config = dict(
    model='multi-label image tagger',
    train_examples=195000,
    horizontal_flip=True,
    cutout=0.4,
    norm='layernorm_no_bias',
    mlp_ratio=4,
    inner_norm=False,
    layers=16,
    kernel_size=5,
    residual_init='scaled_by_depth',
    optimizer='muon',
    nesterov=True,
    lr_schedule='step',
    adamw_weight_decay_other_params=0,
)
Rows from block 10 of a small multi-label image tagger, named by matrix and row number. Rows with one number belong to one neuron. Each number is 500 + 40 x the weight over its row's rms, rounded and kept within 0 to 999. All counts start at 0. Numbers have three digits each.
After each neuron's rows are labels from the 100 images, of 14976, where the neuron reaches its highest value: "lies over" is the class under the peak; "top examples" is what is common among them. Only what is clearly more common there than usual is listed. The data: rosettes with rotational symmetry.
# fc1: MLP up (model.blocks.10.mlp.fc1.weight, 640x160), inputs 0-159
# fc2: MLP down (model.blocks.10.mlp.fc2.weight, 160x640, transposed), outputs 0-159

fc1.251:492489490494466535450398519513528522520422510516447549503517485459505562500511545498573498541496490502470519533412544579598582502561508459473531518442498524533483447432511495500503586507517482513487451489399541551491502531490442537469484541516508477536546458512481508483509502510438472462491520427505516454505500485495500533492525442463523506479555476445465494532448479526522516539492408463439562464508503434557522502598546457426480576483422502471486519395516507532558536474505521
fc2.251:529489511554528556446503460502523509453496447461487474465495373418538485500484463512522470507552522437518538499504507533530541533516526558505507501511499422487442493519526442505508456394456545540444525561501490464524482474482410568355466430573539467526578542497553455434483476526539481539486483485462536509542473492442484487507457488498574449533477545547491573437518491561463510501532519455454545514498504542454477521481476534512481467490548532490470559478517474550478520444527475
lies over: rosette
top examples: pinwheel; four-fold; vivid

fc1.358:454508511465549570420524502508499615482457590434480519520506522602614514462544516531456472554491487494512544534496494408520530466529457447530560509508492515455495541508534423507601420507474497476459484530528541525494546557519482512502483570474452531516496475496467486519472456494425521533498449490509510545489482521443538492509482464472515469429396498549529436484537464441497496506516466538416452489533532455463512492497501508503487480508484463529486516551505514440485500559595447
fc2.358:438523465519458538481489471529486460477536564488455585512444465563452544411502524505521404507494495538518490483509520499482517518448525515484466516507534556563503554504435483525427452559486524475547539477442453492511496508558513522547531474490481549501486460471413559472521520495641465468431477529482534507517540506567493528491553418502533447397413480463489529527499484501515539505478451445507513534482495540452527436552486521471495393512458498489515481436492507557495470492433477
lies over: rosette
top examples: pinwheel; ten-fold

fc1.72:475503518537480558460526537536516523572558490315529486528561501543517443464465575480584488499423547549548482542473512538524541488525513467483505457475497524493453515501465474518494462503466490495515539468512592456500466482522507513437514534515432519531520498490500504476551540473349572480379550526455447595514492513468467498493504449577503475485469507570511496472521529515529456544493476499466497540492523506478500502506501479449438504495500495498518472563452523531480491513549524
fc2.72:499527490548514536461481552546504562527464442451514492545408531513514529459531472504490523514470537557487566555536473448543456515529519485471546453521527477508565466563488477512536567484530489475507505563489507465464470519498500527465497470549467485490449452532546492524525476471682538443474451505485517443515548572593518482452525501495516544469419516501415502494504494546474523511537482548457487594492483440481535493492507513489541407444490464558547407505442498512526485521514465
lies over: rosette
top examples: mirrored; ten-fold; nine-fold

fc1.524:499536544528500401474499519499502510504404525475564520497501475553505448465514461529555546521442502567491598507448505432549485491464480496463498531525512547528548454531436489450452509467484505488517502504425576544500513499451495513490511519528435569479387505545516537501481502541503427478474508526490479564486540453382362549493483492520507501465644545465498494526494498466507503508488517483571489471543472507519480501466507495505466494524519543531551554469468588489518463501504479
fc2.524:576496411445526518546498526502546620433478394463477435464535511532565371484437489508433483496527580457487477589545534483539526499527549508493504468517498482520534517462505491534518545490500437511471534498527519519479507524490494532459507452510558487506484484479567504491506504546482504502555511470522465452433482444452491510448492467483510546419560502480543505484469510504446466544526544496565441532495500482620466527576502512476517532485489495507514457588501479497462502506594523
lies over: rosette
top examples: mirrored; ten-fold

fc1.328:475567554476495495476558462489573562468506516546475518530526523433466494505469513451452514495458520488485492534567503522533489523551471433497464469501619518497483541490557524463485426462579363524471553485569514507470536491544421517439484481473475515511497521432514477464476465491557498447479513489512506485582507507477613442470489490449499517482524499595499509527468502526490545501569496528548480512411510458532440388523482531483499515436479523532482470547493537484486571475525504
fc2.328:450544524511487466532485513531474551470486532376450541425481506482522484509470555463554544534464491492548499384535600529484532468511556520531489469476569485449583485485493491489539474493531526511554536485506524518519493483470511538519563434477448459627505471505474468568429417464492463554514539563493537529529544508457522518490446438484450547526478488462536474502523433576513492459497428522481515462519531461458428512448516549511464496487540471508494490527460533548498498447473565
lies over: rosette
top examples: mirrored; five-fold; six-fold

fc1.628:492543496464518487463463506504511502475519413431488494489506581509533483504501488486508503532449495461546505495431486509315523601493571530468506516525494513516568497476548470518476548506525559502509466490507496475465519485543469517528439464522516500476488494540460522509548500465509492458565507508496501568551532493475456523497615500531550558371492573470517427490472483494476481401463561475465603485511510464511485480519468460631488526531507456496501483496486489466499494478497498
fc2.628:504522507492500531493518487516498489486436511492508518502484546460575484440530489489525439499445529505529527494512456529572438293525490431515522522464485497519515605449459510480481524568500463528494509503555487549485526537536496465459511536473474495526431521518546560494553537509488491485513470515466491500494422518513473534565489510490505542350499423510508425438526443475541514547495477521485523446567486504511472481482500480374455503510482487523542460455477460522492509536470519
lies over: rosette
top examples: pinwheel; four-fold

fc1.636:502488493491506503566514475513484364463471501522536509482494488500494452538531439494472546442632503507467525529521549616493588495476517602491523466508551497510544510517566471488525526531499473545488470482487465524500608523428491490480468462475501491518514485497498500477532489393474506484509476497508507458506504524503432527456444460460590466504470495495507408556507467566479510500483527487428488592505471541522430529497516524431502378526486522432467494524517522483486520474523533
fc2.636:514467456489486474510560436488493358518525501519463489484441531509499456546385356536487529530546485503501516510478547574558492507515501516488436507492444504552482510499509487427538504538512501456445502505468509495533497594535555492478526516509494495503476514522508525479496499440479493496547495505531479492516496534524487529536569517593496376528546495543502633511499497458501481473493506549507487518550594460481486446577483572490484535487514512489508515504495521393552508498480539
lies over: backdrop
top examples: off centre; three-fold

fc1.377:446535513489484550527457473477508506543424543428544567485515519479463523476476439474495462513493506502481547451480511541484459476511465411495515486486537475490520528567463524517459518547599483507567457453479433514502521482497503442521480450582483494475549438497541515477492510537487466508459466462374493527531495455567559537572582509448589565530606514529510509468497434442509533512520515494467464495538532512509489585531447511477496596469464477487403477473517480512536464512526465
fc2.377:463473527569555563564489502520509538517471495478455494510498564548462511494522513485501529497468546476520525511537421538465478511518495547484492472474483553561554515466610493508539485455490420415472519545506428462540468511478522569459478584509449479471522463498466493455506548487505576512473443460551486465526504435486502516546458526519452545561466515532527471584470501487535512447441559470488493540453491578458512588491566382433494465515543513499477505577537585514482523503484468
lies over: rosette
top examples: mirrored; five-fold

fc1.554:527503494540514517562447490448491582531430566470557504478559543496558459408530516483507488475483499472479494501474383573506479505413482441489497487455535483549448522533479547482580443470476496520491589518501534530550476532456477523558513508479499525436551513453496422562537507486551441463508529450548521484457535539539516524521442507526503516462485445526406528511534458502525477470465550437461564521528501548417508498573519486459448439496530446505526564444510479451491522495525515
fc2.554:462472466535458485426525519481548420450535465518514558521502501545492530469493488542525470470459474517534492495530444445440407531532498529531551496476520491485516492481473477514513476431526487516567549528498464507467480505556518458516436514488425514536413431636548486551581537464433441464506528513453493485473452463555544538480509497508520455545495500506423486442452469571458489484481495523516526543426527551504477511498473511461542469554451547590578575482554466453516504535533508
lies over: rosette
top examples: nine-fold; ten-fold

fc1.575:519501478493461475463561494520532669520465457465438475495494520491441447543523436462560530587497526496517486435442523445478480512512520532470528505482484512497494482536485498496475490493521527485465477491514404508506587475475478519541561460524511566498459558498537517516439497686540503463509495512529464495518506534514452440497547531492465393460519473418518431467522509543477494513476514512506481445504465523517522524468523578482489543539446471580515470497500462492497464473501514
fc2.575:510499462549521441505508459514405610481560503409504488466504459474470464491598560488506495362395479517517537522511528521489502500509454490495462525471539503519531529453471588591479544521525487493513481509478516514502520399554552498504439504584474513520469496542495522542554473547440439519404444525503519554453447515535481541484576521480537492559469556503509563570465526475504445503495491501489533494539535476501464481552503476501546520530492496507528538507498515475492444538470461
lies over: backdrop
top examples: pinwheel; three-fold

fc1.20:538503485546546505487516467484542494475455460562522531478500499528460416454453462476477542494488511483550515469507463534476542483465500621485504522531534569498550544550611431443547519506488505432483473453494519498489535494454496489509477438597585447562477497484496478492565493503455534496513568507495463458455538517528423466477516484446593465479463480541500586587486420480454494509491483514507540457457524577490446476459511552517456529540491499499493439471536519505442484403514490
fc2.20:526496480512497398516518417489469495512575542459459517487496467486440487481534488484524492469495461454485520573479470508509532516565450462515512607465498463589502569448482491466503519513509541507458505473494501522510443481579542475497452485478486504503447534561509538519495516299495495502484501512507514521513442507523488500494583526531491362519484482487493621562483483473522458483482498511500507561578493473491470457501499552517511572496485504509493523492469481406518486508495546
lies over: backdrop
top examples: vivid

fc1.518:510517524530473563470537507520471456610591499372483522501488535492558482463467461504470567476430535503508481528491510597554502431511469445460496497508455480507446553495484471479526516461470547489464519476537581493476501474510490488434485540520421544465460504508487494463540536456469498458367485590555504512534455477538469465496507504534452439532491578446454519492494557539533505571542534554484520523431509529497545446476518519535462492563499505527457494490539563532478477450516521
fc2.518:506517453517520531443515515519504491517526492558575454556536455451492538443419516482433510509465493553500502533599487504491473486528454529558563434514476470467492442492495541488442521541455503516538482561528514505444484507515496460535503425549478501534461473528524509456505482457591532501479484492516459419464521565543558451447543500525478556541391499562391467492539521556499494451508524551435490512533496473524578515588460558513478476475488525538546435554438435498520494544501483
lies over: rosette
top examples: mirrored; ten-fold; cool

fc1.632:530547461438507438500536540452500547485449528479511438518502492594445520573460576549571504517509405500529475431448433514455492517483466484509558515468448466502512551474503448572460498508576550523465526522508529471564532489426502506473471546521468522510495464535506499554537493491564503387457474543488493516571511508450472527546498510461529499528463529441429478510552538527500518489501461536482513469540567578445578442477472525549568426431520466501502519465512479515431492511484484
fc2.632:533506474493463470572491543508476546493461468477506519477486479539535482444501528462470426474502495468462473548577407517514446509573479555452503473488479487456470504558452432491536476479497501526461519470398499536496544539504545555504549454515516584563545512416517529516475521519450547526507494505467498546453484475484505443460515639443541537473468596548473472474495495513538418532496544510515498485492558495556495440454558445538480478496514504514518359489462451488506482491496453
lies over: rosette
top examples: four-fold

fc1.85:511495476514510484486492533502487525487469501468478510480488475504479515529534502498472462488485568485430476482490472483497532516515491546475446484546511526506567491510527493491505536494495476785452457476486500477553521508517480494513445476491553467441500500514466506491510491537479486490491601465470486424508472514507452504494497445449516480493505472531489629443491458468465507528511578505488510505430499487510481464437560595436613544522506500496488461493497498500489503489469529
fc2.85:561496472532477388538548507504466514516529503448464526520494494477451568499493502441509568499610520469479521552469493435523573488523489488502465499494531496558469512464521527500469501505483524607514528457484506485526554442562502531476468496534467525485438500524514527498519496406490542487424402519535529460515442519507494572495513521539485415522493471503471643448507538519520490392506599467498454518535502438490507482524501506479516535476497503477478516486497447375518502462522520
lies over: backdrop
top examples: dark

fc1.203:515517537526531434505501570531489533550448489491516546584489576542445554455554490513587507557592446521498560559500527534479503487551463435493524481551457510524492468512541414482464411518511459496498460501496468546454529567442553498475459486464521510526399482449529462531462516529491526511463494527524488523477425546411553516542560457473520460453470481527546498493489454486521576459499455455506484528454449575471475448510510475452451494513531479526481441562517493515441493559501447
fc2.203:488565455521468483533529457539505538378534516481498498560543485580479459491534466445489467556475472603474521518468472543467494524583416512533524524458516449549546527524536465540568513633486473546472513561417433491506511580467511502475512510496518499503466483537485503513526522482494513451469420515544482520528516541523524510538542451519511511403510558514520483511514551458519537480519521517510503534557521501527507468459483499500470439448491475490523438463559643512513562477500502
lies over: rosette
top examples: mirrored

fc1.220:473474588529535513494534439405486521473484553487495476419535453544507476503481475506513507493474535471477474483433603574465517480492554495531402523515530509540501554516515480473406542542432434499497450494579534482494481458491507471504503430531512506453535479531533515469420453477507520543502510491493496545520490459535468437448537549488514522638532537554518495492503498552499519500474532526450524451470512532462449468539429486467525547553519490494546563473416464591439481478536515
fc2.220:456493529459535541478464440484562468495536504528548564499551508462497484485481484511532539494535557506479443520516517497525517509533608478409498458537504520533450551564539489456559495522500458542510493571511491470504454476463543481516511565482515632547501539532443513514537463466503555479491482452523489464517570546548516469476458520523448532581526560559514443504488481429551482504523399535507450467546377475423505508477508526555471551535500470495542507528457438517564451481481497
lies over: rosette
top examples: ten-fold

fc1.341:504441515499485497547490537474530446502425453575534478519531462473486448469470535452445439450435488518555574523597587512519553486456483523477467494554516533507511530505557452467481432475520532491502484489476465485460555524502468437508540450503483495633524462496581547524495499416471564490503497524463417505499512488559470525511549427479528490492407495527516508560517471535425504448527440489510559525519500552511481535481552517526497492560528553416466507510495408502526466518524488
fc2.341:504500490531534473465484487492489359557492579519495483522451507494514448558513482511496483531521421502550497494538503552504489463573486471481404508435514505531540508490532516483499443554500583444449517448563515516468530568522558431525522476460432498462465496563523495415545517412496555518445536529510481535497467516539482442541533546563461437491530594485503545484434544422541487445544512541512497536555509560498515448531515533541490543495523525514447542518443531516452472529489519
lies over: backdrop
top examples: ten-fold

fc1.287:541480497547572473510502450488553477461459488546532495474483487541480439469471435472499545483491510475525503490498469541488564476475508626488486503525534586503542542534593431466544549509475502443472461435482531481473534512459493488524454428572599459522487483483472460489562496501434532491499565485519467453489522516505442459471471463453601513552461468544489625605487438486467502481495523524484535464471519548486451479457526571518457497516503509502483447467506539502459487412510502
fc2.287:526497482517490418539507420502505503506551507454447524505501501482440483474491491480530491473529480465486496582498486506523537528523454469497495610488508465606515562463472482464482532511504538484442509533497502505507424472596537502483458469474489499496447529549495550498488526264500517518496494514510489515510473520522468519495554538541499376562508496503475622534497478499527468460479495517490511553558519471471499486540495561502492549501481508508504514495495471415525509486522567
lies over: backdrop
top examples: vivid

fc1.179:482482454537501451470557537519553480494513510536427493481537508459515404511519426492494470474589545449522493527549457567544545470533513457634485493490471421476570529505484515506463495441546495505467485493470427530523533461546496536494487487427418487499498500497477531467528578400545503536490522483463501462489473490464503548513411517461539522466488534481509515551554496495583559463429534514473551496483540490470475503496515497539503519545399522461577490484537567531547454437472503
fc2.179:500468486555508484528504461575536473466519557497446477547461559496566495535494477485407512482588526508419556495525489517511492491434560561490576496501484493503461551498524455457485470477483507503511362531516463495517477573537474522513456470471541487518447443474494459458480486528462491434522421454502484515508533479469464487477475515460439540462509490467503514396484470525524551488514531511507454478520462432510416501387516545511488581525524495453539505515524492502610553478576457
lies over: rosette
top examples: nine-fold; seven-fold

fc1.405:523560495537518552594503493431488469471485463582553513492523489512495508430504460492479504476490570495595526522509479504493529472469488586433444513512497568499524518487527419473522540523498460453482476506508532522491523461485509503557428428645549494537489467472500489493541509485430525493471506483532465502476504496503468459491355503481546490469487515549493568579499450489428485638497506555481547470479491500509426480485458519529446491495475522493478467508505516491559485426518524
fc2.405:508464493522484376456528443484472518481528507515452547485550479489473415477454522502493506459590546468504510575516504539504511528503464473510604542494519447565480540459508480499512511503475528459502497523499505538510412520592560520554514450430503525442485529532512570516489491287501526502492460532500504494526490462486519481486463535553485403513544465523459567534484513521490464506467456503476505489552536510483451470532460538469474519479491509486511500499488490385494496492517540
lies over: backdrop
top examples: vivid; three-fold

fc1.271:563513502493515483595468495475482506549499490471513500485485509468477519436452455537464503473449515522526455509484519445525525521547466535520515471466516532503479493520484606501525481500447526519498484446515504561449493476493519438461579563519513565493436417557533503516550482552597546508520387500528513443452433464513521490567464471502538511481487422523621428528478464413549511506486516490502479380560467521511508515523559487483501430461507530557512518511489524480507521521406496
fc2.271:501551452588510465507488441531518586545544516483537505512555555459467468501501474503505507431505441488483387490488494497504461503535498485507502538508530554528549473490506478400532481491450466469494527496525530554520500447488566436511538540469497453527422479411430581579553490515447492449500519499553472408493512476598481483511518473483457524477545470532541494409415479464504475484460531466437555495424507518487516489539438524493495487486521462575491564470510495470450485465561528
lies over: rosette
top examples: nine-fold; ten-fold

fc1.286:598504460504463569510520586493496454538518407517477474485428550481496495539545531535545499488549541472523482506471501512466527306494474501457536490439505541503519446444563464451519591548517494501533464502460473462508522547483420569481488551503523496460464503529508480485485517530545505480533500494546484495526447475445477495511494516456452630462549461492515520515436464484506499483436527495436573503528555550485495517447481470476483485564501464544523505498490521533494481515455439
fc2.286:495480486477499500502479481504529527465476447501518412523553483484476475458366471458490592501504493493457515517503487452398555557460449522420531457516501471521497499452523504468467534423484511471484517379536479453512482470528484525462481444485463514492471476501461484485457483473466512466502496523555547408535509435523541425515471523532550476442543507533564610574564553517520475511432408504518528525508506532485434537479500482532537450459545440529453497466514531514537528469495450
lies over: rosette
top examples: mirrored

fc1.351:505491490518542541465518546512480534530507525359532433484483568587522503442553550531497471518443560551457522518488509462529578394474469488509498531506537526496501513442521445501518491540487459544476495507483495538519539513526511529461535537524483519504439496492527483499543508457367491518398531530501476585551478550422510499492593450492495445414482489573506537448480503400504503488532473480530554537486492470529475445490534456476451422504548480508477475541506534487505494472509475
fc2.351:510500457562471502497533525506468539517460481494499529550478469495460456564476454451497522491511446590516476473516495491516534526474508485486503523474537527524509457565491449495609511559496508452481536483494584488434482485599538517472507429528450529497480479513525496510529491399672560508438475503483495414520539525492510520542530480525544524317478501537528505559514530508520497510470526502492491532453521525543518441566478516490518455476493536533551467495489555472517456474505512
lies over: rosette
top examples: mirrored

fc1.196:409485503509461548597522466455546355524485541592531513499522515452515505531543556440493437480397485465513510547521542530496494492431464588488533524519476515475468496517549507484397516527486536495528500521570504448476532438507532476466450446513563452484495480481500453480519477410423523457490474540500488540484455479445490541492480552513520502451457528558447463572541502542456503591546456517517485504473495494505493494480494508553513433521500497452484584535523517505522462510507526
fc2.196:495480539489502470481426507515475395524538511478455546467527502461491464600474504533479504513496478497505481517623557494499552462520496427511515545460486485528481535499517452434573434525496538435483530475484534515503449525572584521478503482491525499457530540494568517423469463468486516512499507510549496458482492496472560497454439509532432587527581479451470473449426475526457519509444447487528485404535504517499443479556480520431526551461495507428463498482492557480531519481491386
lies over: backdrop
top examples: eight-fold

fc1.559:468462472486509495536499460570540367482463499551518499473485514492466447572504422502458510463572497470426506529496559572503565492475532633488588483512547491495529519561589504504532539537490513549473463470520480501510611539452484496462519463479526461541525482518474514458524472394434488485514501494523521445499514537516461491495548482473549425500451474514486442551506456522450477514495519500474489562475472527519485521494529500424518379531473487437467513514515530521459517459504478
fc2.559:520485462475499437548538429513466359521526501481462485510428484496448486594391394541515553515522411517508512496516531538525517475528510485469422526492462513539484523526506488438550461547526516447432483481451527497542502555512537486448506511484482508506457531517515509496526480370484489531486479476537475515528513527536492500522574521529485414518527527516496577508460476485519457471469537523534510534556557467490482430588540590468491571510488511479513532505493485424563507487495521
lies over: backdrop
top examples: off centre